From a checkpoint of a small multi-label image tagger.
Training: adamw at rate 0.0014, 19100 steps, batches of 256.
Data: trained on pixel-art sprites of 400 made-up characters on tiled backdrops, 49.5 epochs.
Rows from block 4, named by matrix and row number. Rows with one number belong to one attention dimension. Each number is 128 + 24 x the weight over the matrix's rms, rounded and kept within 0 to 255. All counts start at 0. Numbers have three digits each.
# q: window attention query (model.blocks.4.attn.q.weight, 192x192), inputs 0-191
# k: window attention key (model.blocks.4.attn.k.weight, 192x192), inputs 0-191
q.39:140128110160099108099154128103091118114131128110129125131107153116136111121125122122124135128101131142148134106117144124110102138143113140152125146137100114151129118146133116108137132132111103111116161115160137109113095130105135151148131110098114115111139116092128146146142119138159119141142101107121148149128138116106131120142120119126131134118143120103134128140123122147143122137117133135126129106140150102153122136111111091123136138086117129140131096146108122100135129128136131113142130114113138146117100142157113117127130116103139140129131134136127099120124142133131137126
k.39:106117139155116160110162132111113095121109110114125128098121102111127128153122147121120088119106087133102132140145157144141134144128131133134100113148118134125094086095151110115099108154157131112131114166166144136117128173111165140142132127162108138132133094073104090149116161128110169132107137110130120157148141146121092119135123130106142165083141112145141113136104103156129134121130134199157146164091127145139136117106122138144096168133100119166098130136144113095172125107114151125118167158133116114110094128124165126139106119164151112130146109109116129137176106185141118118
q.40:146128120116118125125131128118112127136120103134138100126102159119128133146131122119150112133147127136135132100137130101137133156130134129134131123133150124122118110126136117127120105134156129147128134123137120146142113111116133132119117146092128135133123148093134146150140134099119120124103128124143127130116139141123115115109127127102123164144094153135158130143139127133124128086135126124110117148131157116145156124117148132132150107135128141143129134138124123112124094131128137131152110102149123105115141130118129122104120141189144135110147134126122128117136127129118139143
k.40:122109097125134133163136127109131113138127103132146091101139118137105114135135113134134121122158101150130136102143117119133116142160129139131126136132132134117132100130108141153127141127146110127120134105126149129142143123122111123107139131113134150125127142097137146139120136108149112131144124117101131133126118144121146121132136117106120122166117078102140109123145119121146124126141120137119136125143113143116140144135131133129110129125153132125141137139133127116148113127126127132120152122122127112154120123150124151077137137151126134145143110126147174139103144098090146147
q.41:125116120150082094153119140150122110134106114120121131140098132130122138105138112141139135109139142103123128143134098166119083145128141150109118136138116094112127143143107127094120129120125123138091115107178161178105135127124175134109118111152103126104132132136129139135099118143115146131091146127111148126117118154143102106132158144138127098123161113127157116121127100130119116124110154161108103108125143132093132101116087144098146129098131098169094125130126151104153114097142146110124094124161130135118139106126108123142131076105105137128119136156098120116165109144108162120
k.41:127107085139135127129122135156143114160102134125093119154125154109149118125147134138126108142064105100166116125140087151162140140122127187155180107116126084125109171142108128131138125111138139094136106100204146109105134136123132121114134125134151120125121146153155124144117124147130109077090129139125112091102112109135106116101131141127129119147079153140108105126154151126134115142085132132130131116129186112107150124147127091083138085147130095112125115142128126118139067145144149088128100126120112130091181091139072119128125115088134134132113077153137125143156136125089116121
q.42:111127151147122152116142143126136110127145133113139133134121147135093110115122124149112122128138137139118146145116127147130127131145120113139126099113123100131133102104123137136137117153113142160126126114128134168134122122115141104140102083145105114135133138125167158154139136129113114145129124115093135118113119090137150123135126149126138125141146125121111120145132128116135104146132151138123100142166152146104126148136124143152139143109110113144129127139104143119137112128075122140149134150144114139126153157148127106130120125117115118144133138114103131132138122094109129103
k.42:114128089120130124155125157101127154131140187094134094122136139128120092096132135132096130148132115144145149127134126141096129139121133162144145128085140117163117142147164179141159122124116148138128115148132138128129134116120108139149131121116145122112155108149142136161156140131126160117121116121110137128103107135125128130141121144156112113151117080139134093150140133127131128150123157126124114129140118132118131147117103122129155119125133118126141132142117142174103110162115115125121110143127142132134136096106125124104120102116137116143138137155148146104096113100109115123
q.43:109109139111098150152134127115125147127126087148124119121142141130113107161108133136172111105115146157096101122124137085131138129123153158134125076111131149127130105120114129110104115125134113149124100113122139182140124117149143094122114152136150084158126090141110136151138121117092130127112145142141122136168143133102124136133143127110115140159103145132132150142105110110092122102130127120125108149119109105128128130113135112130130118160128124102130144136133124127156144136148112140131140113137112132128147113125150138142128125129117146133135154164123138128118126142120145136
k.43:097123089112121128127141123129138123139122162129161106128101130126158118143173118154139147130158108149147111102117145118134112160128117158164149105107156099137132140139118154124144130092149120137133141077127150155160109126150137108128138143114135116140135135137136154109131133132121111148125105116128159099138121098109124132112160151156121115180100123154136119125146150102120100142098153089107133115145148093090141156103115117116146079156107109099144117133126153158099120154125109134137117068116130124141128130114096159082122147147159150133130135124117141097106132128115104146
q.44:116135124121112155131131133132177129159144134115140101117134148114129131152127140116103149143148106117119148137110132148107133152154096118102128152110123095145144131173156148146168117126124115128128113100140113131151109127105119135100140102126116142117120139121175162105111159134176130129112095129128130126091098126110118115135130127091100124135121120138094129128146147125176118147103122117119106132146161126106130143125141144140111172116126130103148122170097139107126131118125104103154132136147122107106140129161136111120152098130136125139078093139153144123124141075113088131
k.44:122129127147129149136149141115118147123144157097136120108134132126099110115093127126095107124112084137125150171132118148120152165110106136133106085132124132138082097128162176134149136116114118130139118162142094140114105106119137130090117083123139159099153104149136107126118148149120125114155096159103098130097122118105144124113133132128112119123089115120128129120113131133105118118085116137124082159103150144120154131128126139113127122131142137128129126146107132111152134117119120147124143140148136102118112109127122134119108124127150091128130118149143117145148132127130119117
q.45:122115093134129131133151159137127145139136129107157113115122152131100135123125125147103090152131144111113115103123128161124105128146141113117123119111120136136124097126113095131156111141156108128119126130139147135117126085121115094134123121143141167121124126147123139147118145113074102108144105156135156130128134132104114137128144111128157145142111126129174135129113111135157128095104137130109097116149118140132149133122138141111127135120125128152137117144108121127151144138127140101135137141138123150158154109097103110124139139116166118114115149121099124141139110113125157120
k.45:126111121117138135108129147094144158147131157165130167122108143095123122129132093113146140148127125117146127099125136121143142141140151136148142107103139128145140119113105135133129132122140119118125132145137115136116112140143133126119122109135163129120113123130142098136127106117146100131114122113129152114120113116081118140140128145129099100137105110122134127100154118121136134132133146104137171119112168119112143153135115141109108105125174119147124114139112139131118135112152118108148123123122115113144147120101101116108109117150128132151134118133135151120117101108107135154
q.46:105151136107142149130126144114160136146142132146146130123139128130136139135139147086109114143135132129144126117109120114115152124129141130124099130109134115170123129126151138147152129128091121134129159127116123094114105138120105149090130093115152114133127146133143151127141144126152138142126107086132117109105112104126156168138100131104156129152121110133089140091119129115153120149119113121134123167121149131106152154131135120146099158103151158130140120144118130110111134119138107134116169124133156148119127140133138108137163126145135101149097106125157137132104155134091091113
k.46:114151140132124127128110140102138153125134114122152137104149105135125127147090107146130136150160131147109147146147133137109153153132164136116090108141142147132100090162134139114124115139089112120110123176101121145138130123129141139123108127148134131111125137160099161129124152148111118117119108124128119159113134129110170153150125126104118146123107120095142167103115121148116122114127138141144087152109100130129122126124131141113117153134163158147149150123102107150140151090128128151120134164159141146144102132111124136172142134141120084124107139131131117116138149127146128103
q.47:143107129123116096128143141100159150102133127134111120123139134117120126128105130136115131143133129135133143120163129112109135116135129106143133148114139142114102120154121144153114130123139140141122141112125111120136111113125117126134115162115136136134124106090126109112120127085137120132123133117155122155144160128095152122121161156135131159085136131109152123134156136134144122106161115119132127143126120125137154122136126114105144108115120124146143128125140087151160113110121127147125121110139120102111110125105121129109136146127131130134140132129120106110126124111117119141
k.47:155117109167127107072131120131127128126139091149122148112126122118120137156135134097127124128141103125121128117155147131125164136137112131149094123145136126129125101131099115129131147143132115119134149108107117148120123107129134117126145136117123116139118135122105141131114121133145120142139114127124152111144150133119121131101122154111134155132113147158137148133118110131131138107148122109125107166113147141127138130161135137123124157091114123165131118132154128076156136116148125134150150106140124125153100122110141143091124161158140115116132099117118100129133107135124118138
q.48:115130085133117107152123130099167157128137113115136094119132131125120117143137130128146132104128126127130154106124159129078141152148129163104156137141152153122141126145144111145135100115129094125125132112142130118126149107151129143110130142130130125097152102105114102124099136118159134120121124103154133149123153137117135120131141118114105133138108127127142158136130132129119121121115120128129122132158126133150117121104153114092102120133126141150159143131106097149157128127163115134101144142122118112138120122127148110107109135153137163111102113152107111125074150119124110130
k.48:115153096173143120097136100118123108120148120139128127128135121119124126155105140146149124108122111129136103108100137123131150167140123130123142151133103121119100087096112117105122109140142154086160126127125154131143107136119124142111127124130120142112131097099105133145111155112076096128145087125124113124144164111102125137109145166110156160127110120123163153136123145130105136097123144153115112147114148135107128119132125110106095096114108094143137118104129133109124138113139113163136155115143128082130098121134148132134070135162144131135104119152154131101146154148144124130
q.49:137121109134068114111136115084104123114112120138143124138128158112118113120140127166152133124127135119135125106119153120093104139112119115120133134111135130144119105136127128124131128155132132106112131138137157129153122137104123136137119142099110128120136123099130122147114134118119115138125089121131148128129135142117101126136127101138135128129137105123132109137131117161121138127130142111119135118141129126145115133118131116131152112121117111131123124133105096134123116102136136133135124139110112136128137130110151128115117141140130165124150145133114115143108145117150147123
k.49:114129111123122132158141122123136090104134111149114078118113130143082122112120168137103123124097115126125117128120141139155120109139137105122101157121104114116120092094132127143122134122138134128143146142156160131147133125133132121110108145139122099144104122049105108149135151110093123140128110125122142111140151145125128110162135112124124136120167109139146123154129126154121137123108144157127127157148125156114112139124125137126154125131099106155119117103136137132145099120118118144132145148148100117119094161153139151125125132149157127127116128123119178144121114144115133131
q.50:122108116108107131129149144131148127124129135136155095110156170107121135125115129140118103119143114129106135092142156132122120134124122116151115121093130100144176110136123109121124119128120145143117095118125123144150121113115128129137103163121119086135144103120129122152147124133132137131094118139148145136119135126100127111146128115118128155103104150124125141160141143116146116106132124120117121128157106149136124129144122140140130144145076142125138128161137126116163140122105122112134136123133135108142142114114103096129130118158144139112118157126112116126102135089130150117
k.50:127123086122092127122159129159142139111146190146158145128130152123120097147146123147115135138156082134140169102143139131133132156135103157151144108089121096142136118136121142150137150116165121148145138135119143151157113112124115126124114146111138104115138112076135130152142097128127141124126086139115121101134128121137139123126100145141098097157098094116151098156150113112136132137143128085112116129137132143096134164123109150142126114119118098163143107160128158123114109147103115138133151114137133106146153118117094103069130113155146102146124101126147151120106099110119124151
q.51:124115130147130120150131148124119126124100114127132121123131104122123113125117125121126129117126142117125129114111133147110138128118120119122121146135099136097121162154147117113141121126124110149115115143122145113129147092125120137132133121140124135102147104141144142173124124144140094131127111126122116146123105151130121133131117140138162143145133053106154110141125101145110134155138128158129095108121112133129147100117116142118127118144111139155126147098129115118150145123108122117121136125137137135104107082103120140137132127138123113128118133147129114138124137153133114110
k.51:129134119154135125138103106124123112125130100127130105149146149117096141121121169170134155112139158128143137127099143120130132137137133158136131182124113141153134150140124124112124106118152132099110141125125140113154130131107132136151121112140110101125130143145107164153120101144109139118081111136133115110128130144163141148111115126102155125120132114104164125146113124136111127122101161175126132108141108127119149118113120115113130102131140126134135118109118129151112122088144130120125139139140155127127135105146144100160141121148067151131123129107132137126134119154141121123
q.52:106138129144127124132103109142117096112163134096137115131094103133140156136109134108097161118122116104128135136138098120112142113118124159146103147142126137115117123146133120106147129114104135153140167126138141112123131138142130140093157113129142128127097129145120127131119111130163132126120110116107123133137112117133133115150091139149144112144145101143095149126121145110125100137105147126130127125117148133148141121105112118119123112102151131155125114148129126102129130110133131135131159123116145139130127136152104093147147122119118132150140133125141113146157118131105127122
k.52:148096118145116155091135150139123128146109125113126156114139110106138144122108127121149111123119133124120112136144138141098127158131115121134130094135140157114087111112117128120106128132145134108125095147132147143111145125119145148107122120105112150101103107150124133144135115147148188120095124117141126149139098141119113110109140121119148155119129121093115149126131120107115134117158134154132115111088154133149129108121130129109125146132134124139161144132136131123147162119146128130098135169120131127136154114141149099143150114139106125138125122143124079146140135124130122123
q.53:139127146122134104151089141128125132136111124134108110126129093144149155129125134116134135118093130166112133138126116137123123120110122126102130127185112154088110146132138116127131135106133097136142126109135119105114135171134125171090126107140144129125133149152150106134116119152163120129108135119144096127113124156149122123143117121127116117150120125135150146111114112129127120148106136141135120117085129093136116120119135133130130114124132166103133133154109111108117122137136138147132136120105144147106128107116142113126146140114113168146108119139152121157111156127125110120
k.53:129145173166142127128091128133138116135116117144123138114158098148127149123106113115149124126113164126128093130148129114135122135155133120116097153138128158102081120100117093087107094134112133116137129160156119116162125162119114112121142110147119124138109150154135153122119113115139158126119148095142114140126145120138123135085107109115135121088160127127135162120112149113072129119097130161153123128081133120131113123133155107130116129137143165131185136126124129112125122085146171166143152158131137113138125155156153109187129149146108142115124138126136107146180113151132136125
q.54:121120129128134136146140150154104104128121107115140131121096138121143142105125126128113129115158111141110113149150126158146129141126147128164118125130130105130132162137128112114128122134116144123115108125136122146111129155108135129151118127123106112146132134135133132152132116133116134131127139119115137151134118159150147118148149139120144149107170136144152109116136124137122109119129125126132167122112140133111130116108112169142122171134150108147117119144137133140131149164130153106118110108142111122151148114128109105143139099121088137128145138127119127123154129159122152108
k.54:146105086126116161132107151115110134139127137115131137143124150132124121123160110127128114148124093112144132124115132141126112134140123118150146117114119137145120150161114150113144128133137092140119126123149122116112120107140132114149116132118124103115113156152112136146121106167147158113136134120126139123146079114139122097142120145124142121135120132114134135128138127114172129136139122116135162101144131120119136117126117105126123123120149127101101117119118174123117125122137136086119110095123137138148131137116068124134131115135120109146120131151144135129117116123107153147
q.55:127138140123157152134095124157113122143123122146132142135128100140147128129137140110119120154124167140145137141094095133134161119110132147124121127118130147125116132140134127132137130101119120109126166134136117144122135141132129119103157162125127087149106156139105136117146117154134133138155097139140128120138133098177127130114085130129130098164127136118127161105118115112121115132097134112138139151110145117116141159131095138107116127140158117148115126108145171149098118143160118136099135116141121123165096124117127107113111142126137109143122107124171138123138105181109102123
k.55:145109132128119113100125135116089149144131120106148141115120109112168145124102133111152128128118169123111113147147125134120128129111148141133140120135140154111109158131144108143125110119114128108111119130113118112098135126126126124141143153139140141128143130165149102123120114159143124124125138124160128118113108125112131119104134126129135156132123147117125140103146137118093147112149107116133132112124138118135124116136138124120133105157145130137102150139110095157115138124132134120128093141124163138121149113108145105162132133095118112119142113141129112129142131136142105105